Rows from block 9 of the encoder, named by matrix and row number. Rows with one number belong to one neuron. Each number is 128 + 24 x the weight over its row's rms, rounded and kept within 0 to 255. All counts start at 0. Numbers have three digits each. After the name is the row's rms in percent of the matrix's.
# fc1: MLP up (encoder.blocks.9.mlp.fc1.weight, 512x128), inputs 0-127
# fc2: MLP down (encoder.blocks.9.mlp.fc2.weight, 128x512, transposed), outputs 0-127
fc1.219 075:159109102125132124102129120139177142142150115111129142184121085135151139128124126128130080118117195191143080131095095157136126121128106077129083135132113123123105105073148195116123135155130136135110118164118087142111132080137140119100146127134133123139125124097146138136172134148159097131127082125122131084151151128125125106152087136148133111081128125131126116106164106131124092146146
fc1.220 144:132166125131137120082121130129135162130076071163132136123130118122073092128130137127158120143131113126110126149129128151110111130112116129143134153131100194123132122143175118125101122136112140119110099133126070153142090107167139120197128168102136124098145076129115110118129133084139101132143111116111135094207155118131127136120162128083133129174144124175124123149129122085120117122121
fc1.221 078:120152105106130116091129121129162112088137109132156139147161158178173129099101130139128164128130156124105112106128127138146091102097156122128066122091131156103181141181167122130141128161101102138121139139136133126080132124146120132133137094132134167146120092126112127170127128099129106158103126111115122133135087186201142130114144108151140071105083107134159152139117134128127131122126
fc1.222 109:126151124061118163093104117101151211128087124141131134119127099107128078155136109126144115148153111139111151151174144098096136104142134153111140118129108190117150126125147168138122134129128080133123112177159127103081095123146134145141149144129123111137138163145150099128127135130106159145075151159133152101130106087113116126119122123135128123126106104180167166107138110115139102131148
fc1.223 114:125144111136119191135093158133133136156122117150107152159130138110145122134128131130123134130152130150118128115158114149126131108108139129130102144147125106151140135136145172142125131135112115115122129143230196102166162174154147128136111178125121167129139119110116111134121110123104151142067148128118128127123086123079122126136095127118129132143048162081160114126144125121128179128108
fc1.224 107:127133126130159119165146124125082124118128135124127146129152130087109153077115100140127128161190144128184130139092089123146079111158154126108126134105128123107135120121125149128139092173114129106098124151128124112127136104162136110100245135145103101112187144124142139129152135124142106152136123116102068125116151171127166130126085130128153147136124130121118119141144130099127138138134
fc1.225 090:151117144095114123126145123118158141155106104140128118056118104074128168132121133131095125151115117135130208130126126211116128132124130129153076110162107145148091114143135182130160138144143152143107136157142124127152122119106115086149115133126135107139151128117103105106166126130101124182119158116106149123145099136142122155126093168118124146136075175155152141126146142125118140136156
fc1.226 192:135141064119119155136095129138126134119160140139130117150140128133121104111149130151126127103111135183130158131193127131116146059147150105112110140112075110109195185129096123121133095108142138130128137145103131162105117168127073128126127158100121110087088115132129158128104166115166137181115131126129154110109103155142128080129170169118138128146124125128131107143136134141130120107162
fc1.227 072:135111124124128108145111158088137110115161078106140125127130092125119143132114127132144179129102140108145120116099121137143127108126168131143145111160112124120135128142114144137165148123147079108147113105185124104101129123125175114176155054129120152100146134102121158139135146114187136129080137127113128139111131114143110128124094134064128083108133100141150176127128157092135115054125
fc1.228 084:129137123085130146126118150122128076142095159130137110126170126135132133114127125134123166148133124124128130127166082141169132127132140137131125139096129148103128130188122130195146129133122123177094146148094199137152128135094134207124114147119173121161122106177135124135125123132111125122099129128085098120128132167127113153124128136168111120120171137067129192121123130097126112128129
fc1.229 065:102118168124133172113139124059108154046153105121160159121135117128137129124122129125130133166126135091096178129121125110129121139079125124110112129091120158115165129128127106127126132130123119118147171125131169097096143129148144116148128143126083188124120112069123129132119126098126149134096124134126146152099147157128159135115127172171104117073133101176126147151081139119126143111128
fc1.230 135:134121120117141158183122137127104136134126110144167096128138132114065129116117142150122094123152132131114135161111115132154128129131140135148131138097113136109091126181171109133135111168097118102157092076108135147137134088068194096139123115137129122159158128100125088128125129164107140128101113150125131128086095153124120119118042174126143131124091107132123102131156121145123156095134
fc1.231 136:122120122122134181149164136119106130125127082166122060118120126140133171075149074175127129146138116168121118069137141147127106119142132119168128128145101160152122132161141140139196141130187141103087163123135128160118132144151136162170107158149165162129118099130160130093123134131148134124123133130164138161118150151131153131107128128165171104145134131123143112129128086148126116122132
fc1.232 047:126125127117140122147168138116128165112154122135153128162128145136155132107100123112127052135123160151106095128113094137126123122129103137099131071130130129109116129075135150132163116111087114114116128173152126117101143160139125134078145082118146086085140138137162120128126130111168151134119128141076119125208193088108127147098107130125107133130152129138149112120111115173142109122093
fc1.233 051:090147125066115128131105158135099123129135100129124153125126080122166111130128131109150115105084120153089161157128132105135141115124113117130120104135101151106173130140122168183152127153130122127098138082131109136127161148145149146172121137116128127099093127133131092184130104127115122122120120130151127127123113147130203139124117125243134155122129118127134115146126135081115128118101
fc1.234 119:115104130159120154145122147095090126126136158081131157114112075133113178084122124151127136147147096144129129180124128132127140133159143090128156110119124161071156101140079129122121111126136129137175120097113137113112189117087094145109145129126153105158155122111118129157129120139111140155149133098133117123126197169120114111144135135123115124162132148158167156146190111150095148104127
fc1.235 064:102127126135114117126152137153128118150128075149140132139132103136165104125085130140124136126143115123062141100103114145114125113137168127098128132107082131074142129099129120132151132154227128155098131160128118095112128146135122113129108131157110159115146120148151141088150145121091127095115131093102079127191144120125128126141105130140139123156044124114134139128129125134111128080109
fc1.236 063:177124141140113167147131041071129135137116123128120102128123073219113148151162110124133113140109126149147119132137138129138122135132129169158118151150152138109126126119156142154128141152126095125112138121124138128122098164122126142129131122081086159124127085125132156165128145109120175137140127114125212095119129139117146160125128106127139136087111128124104105162131128140154124129087
fc1.237 062:154159157024125137125128104093109119154128086128122093125154099165123085125153125117130144206129136141152077121121135113156126129130147140142129115115136139081123108152133133162141120125124146116124110124081101120128128137109140125136130113128170128103085144112119134209081138121109133136100127118130115114128137112131129084183129129080121127109109126101119106141141140096121126118109
fc1.238 078:130081141090132147125130138117126164092153108201128098079164122131073111149147119125133129130142132136130172156152128130084175115156104115092156118146094100132134130130065154148139121164139133094140183125124123142136117120181133128126128083129116131140144115122125088130114125135131160141126123171104111113096106123106144163087091113125092143162139170162110127122134130095114133130128
fc1.239 072:202100111089123128153119104126156135141126085130160125148102126172136124126130102179117106130141141105103133169163090130170146144126077117129131126110124150125168158125156155076090077167122135135128131122115125121114118127125115122122106121105129131111109128172128131132085180152078138106136120116117128147162122127136205121081139139120125126124101112087137092135100145133140150129123
fc1.240 091:122131136098125097113145128125125138167142083155092153152156133129131123133098134117084130144119118093094145106115129146119100137125166126115143137100133074123122211133111162127131139107175125128123146109105106162137132140108126119123151024130103087127132076119122109120129119104119128149090114087138116118192109148130152124142122128129161085129126128149100125129158100133124147150152
fc1.241 085:102132121067137124131053119154136184122128128119169125127132040134127171135135122142129136082130143174151133125148129152109154125143109101113135134141119094127151095119115136082142116133172096141134105115150129151122129155122124128132135127149132108115138129065127125125095126163106125162127179128083143120116131143135134145163114128102133090113135119138120154140187099118125086093104
fc1.242 120:139109123138143130115117132126150128107176132162124118113099107114134127115082104070135085133161127139095123121133089134155136129129127131149115150129188158126203140142115155171191113135121168153109128172187127124113130144129103132124142122178132110130120114121109137147160125137096147150094146128139158141135090130132113170113123159114142112164119166084125104125115088127114164107091
fc1.243 072:140108158148114096130145143098153119182154108134153153112122066145129128141117132144160121086138146125128129136125094154145138106133129128128128120116121134114124129135119158115153115131161143165129104106096131163112109140118214112162132158121160125088103119158087117118120099107154168155144154143139113072115124068133151123140130129167106126113129084136150132167123157123113136133051
fc2.219 068:115129129133136112161136166124118113098117105186130088076146146138126119135130152130129191179144101109122155114148145077123126073121158157140138128110120140132149135146081090120130104110149132140149131093123132125121133160130111147180132125128124140083139143142090106108137132121099128131125157124114142205130085130125126127103109123122140153209124132101109163131107148120081144139125
fc2.220 136:159118097123132105137137130113075112116144121128138114098118128133164119117123089111126122100065117149119146119130132155100117170128136131148096126128127107127118188076128086105149134133114133129084128089111125127153146126133080169109097105166089136164176169152130140170075122133121145129160151166160137134121129170184123133126131131132127125129149140128128161055132155124134108134129
fc2.221 062:128086161135134128183142144131078109165135125123127135107131119074095132165151134129128119137150145157138129150118130100132143159137104123109126137137126132129090129114127128097080129116143122128176124124093115151167147143136134124124112161133144097129146149127143137056129150180107140086135159129145130088148174086076124117142071104092118126165123186133091113115125124133093116159117
fc2.222 099:153135121148111128122096124109124127123205141126109139186134141180139128137098108171083118117119113131140126129129131143126130126108121106146103137110133131130135125117169135129128113149140169132160134100140167141235141116133118104142096160113146120104108152163106170138114129160192126123185101127090145161124134122126162126128122120132110110137137192092118110131130116133105118127139
fc2.223 119:148149120103102108120128121131164129071114155112120130101133130130142111116168036111121150123102128198154083119117148136168112129112130093122134126128136072150126113113107126128124129158134089114128147128060162128075126143093133132101056126114138118117137104154123149130128135142131127125129133128123119165123099112154128125124127135140080120084179128152132115128143141172127128117157
fc2.224 133:164148142153089128112172132141130139135115134126123123101078131146132096125144129133118143129052114134082109121132154141125102170115133107147131116117093076142122112128129126121115166086118128149155130089146119091104085137130128171140089106117121137096089146138095125159125127148110130194129121154128092106112063129091097132125131128151109117154110100159110152135151128156082092127106
fc2.225 081:108116131148117185161128117127129125103147139118101155126145104122130089127132120145110123106123138122129079123122157061129140116122137128120107160130141149121188115123207095130107105086119131145142161095128167119148124084117138143132111133122110127123129106123138156111120141147176122111136096140140109094046152129119147059136126082116120091106132106160136154119118119125147144088148
fc2.226 200:126122113163124142133077144145132125162188143132119079130123134169132129140091133121129158091127122098175072153133152166088113122111098115146127112096131152129123130122135133135136122135163152115147123183121103134143110132110108133129152098128145128127076134118126129126115102166117106149112112131070126121123132156090126061087096136125152159169141083117121127117168146149126157168085
fc2.227 061:131157115128129122176122128147111138140121166123119092126133182134126126119144145120123076126138140161132124134135141136110131130130093125097131140087124146128094116130160113148127105124112185147077157138116127158120097095104050143068134208118154099123140145124091094136125097120088118127125146134130127141153130189132100088126149086154097150125122161117121128123139103144117112127164
fc2.228 082:127118127155139135125139113155127171147161101137142157125085128164127099126131118130140074120117157141127120116103190129105139140135126097115140095132129073138125098105129180103145148137142097146168119125159079134101132143162121086127130118112083126085137133058130126124127154126126133187106127111163140122144128116114121102125099136107122110134082136194123065129120115155126155137125
fc2.229 059:127128105135112129162114126133091133150120129109123098111132129120128104166133095127128117072128105198118064128145129128119115093145107124105130139153147123118108126129181150149112125133139132130131118080135084176117124140121106118132132129096127094113156152171180120116131144125149089108111129121090115103218161125128099100135125100112119163137125144119130181098188103122130134129113
fc2.230 171:099099094142181141119119090152139135145154125172101118128139127106130137134122182128124117134144128128131125128138099144128150074121137128182145136117189165087128182125108125060175126142144126104127124146125171135098101130127100134129153106141127118135132117128152127103106138107112162123167106128100180130103128122130128132135173097125185128117107134144115128131061118127106073130117
fc2.231 172:146127126130128114166149173136120134138156156128141115128155166179128119124161119133133134119122120128137129130117168108121126134111165135129109187120173115182127113132185074125084132112061132138125150118138097091130139101100109132120146162097138102144088128066157107135122115130127107097148142098069129126152135098097124109092129125057127128125118138124121137158133095144121153134137
fc2.232 042:126130092117132114102074082157125146147151129150071096087149110140195126143121144159152165118123135126129139101127131116150135128126118170177125139102135129121148123170124089147076134163125149124128144092129141116119137120115108113136142132172044133116128125128129126130123113113101103128111135112172131113040118160115134115176157141132123120126151116159133134143101121104129126144152
fc2.233 047:142117116152132104137138118111125126154128149136121117110121137137112142157122123126125164135124156148165104100141169115138115127129108148153143157104197128111083133106124153150127153118118151083133158116121131173129092096154128134098128084138124132096121112129115164146160151100121152125118134119126135130122187081118052130159129108066124111129085130141109107123165128152191124192127
fc2.234 120:145141118100122115122072121145117110134151132140139138120144105122176099144168112125098110110140112105149063093144132128154139176113118128117133135133102107133150173130131133123153130128129137098074129113103143217143123150156147136162090119122101175080094106101157120130149132154156129128120080136107118128121079134113163163132128115130157109082119118126120113101079150129145145127140
fc2.235 060:130118148090137125125106126137131138129130097106131123118126147145087120159184154127149166166127144110201156141144117064116097141127123125150131139150162111101109153135126114090081132095109093103148138103125151126123111118056121125132115142133117074129124181091108107144147093130129127124129138136157207109095136137132146111090143172141137101120132124114118121130138162128125114155149
fc2.236 061:129151158130117107117115189171125128128132101179134120123134130051134110115107126144053129127143110136094130134137084148134128084121128128112087136129111134173118151114088136107129098136130132133132142133128108103140188083126117138109139131146154085139130178099124086103136131121136073126109111124132061151138110125132171127144136124115142120175137129124168133119108114133115127087127
fc2.237 051:139119128145140126143139137165124131123107165202125146140121146125125175130113141148122130086112143143118186130115135191129140131151094110111123129125090117146160115098133149105133091128136122118127130146138199156133144123121139107124136130091172132127142119127121130106189141110128178141121150129157117112098074129124088209093072106156123121135151130135128156130144120157140110135127
fc2.238 068:133105097137113129152125129191128120154130144051105120195127130167157163117112128137165138117072133133066129081131125118175127111105130131137114137102115130136124115133170120149120152117129102130131092126159170124142138089121137178123119137121141086122108117123138172117118129132124124137126153095125189123150163114159105113167169141132149102072132119093122145129132137136121133136124
fc2.239 073:088171134141133110142127188128095066134110132125130156126124129063099183129129094130157143123125129160129109106107137072129116133065130120159145167106129122116134127123171127181145144136132140128144091144114121134077111180171131132091125115137128129133147146129127109128126102128164137134125143184122124105138162184127107138132129120097124117090149109125119126128142141130112092129082
fc2.240 082:131168132159134176135158144134130094117118124115155104118125123131108156138133131138176118128136130147188136173141086094158126134143082128141104128130121207136144067136119110114097131101118121125095086163131142141131125124119141172124123173123188154121092188169137146110148121126130121131144121167149143130068142093113105147119138124129129171109122126119132143114131165104133135127131
fc2.241 092:140066139114131157136122119130130094128147133128140085121130109119129126168141124079130123130109090111123088133132078122147123156121113116128117071123107134099144094137128124093192135117118150134137127137147074102143140203068127121125144080163115132111168128102095127139142112127096115134098124126112135155107120149129083090163138112167105125125120184124119156152137145118129148129162
fc2.242 111:096100128128179125126157107133122146136093109109087147147148118123141129112118128128103108114153157132118143134056159116164161134128123116125104121183078094133119149138189084111154130109123150120145162175114127170130122164129134113129140130076127109121179133175098152124099144154148097104127124151083138095128128105141113101124136126137124172147126123107159170123115121079104127120131
fc2.243 070:161130138096136113127094178124128154120087127120128056132103133160140116135122128150139137170146119051149105164128171134127130124119131138127128124129106141068149126139142122127175149131126151125155140121183178131123128142123127161101100142126128127124173107078121144132128137180133136125143126139091128140127176181148103129132104128125128048149095146144099129130149134119125122130140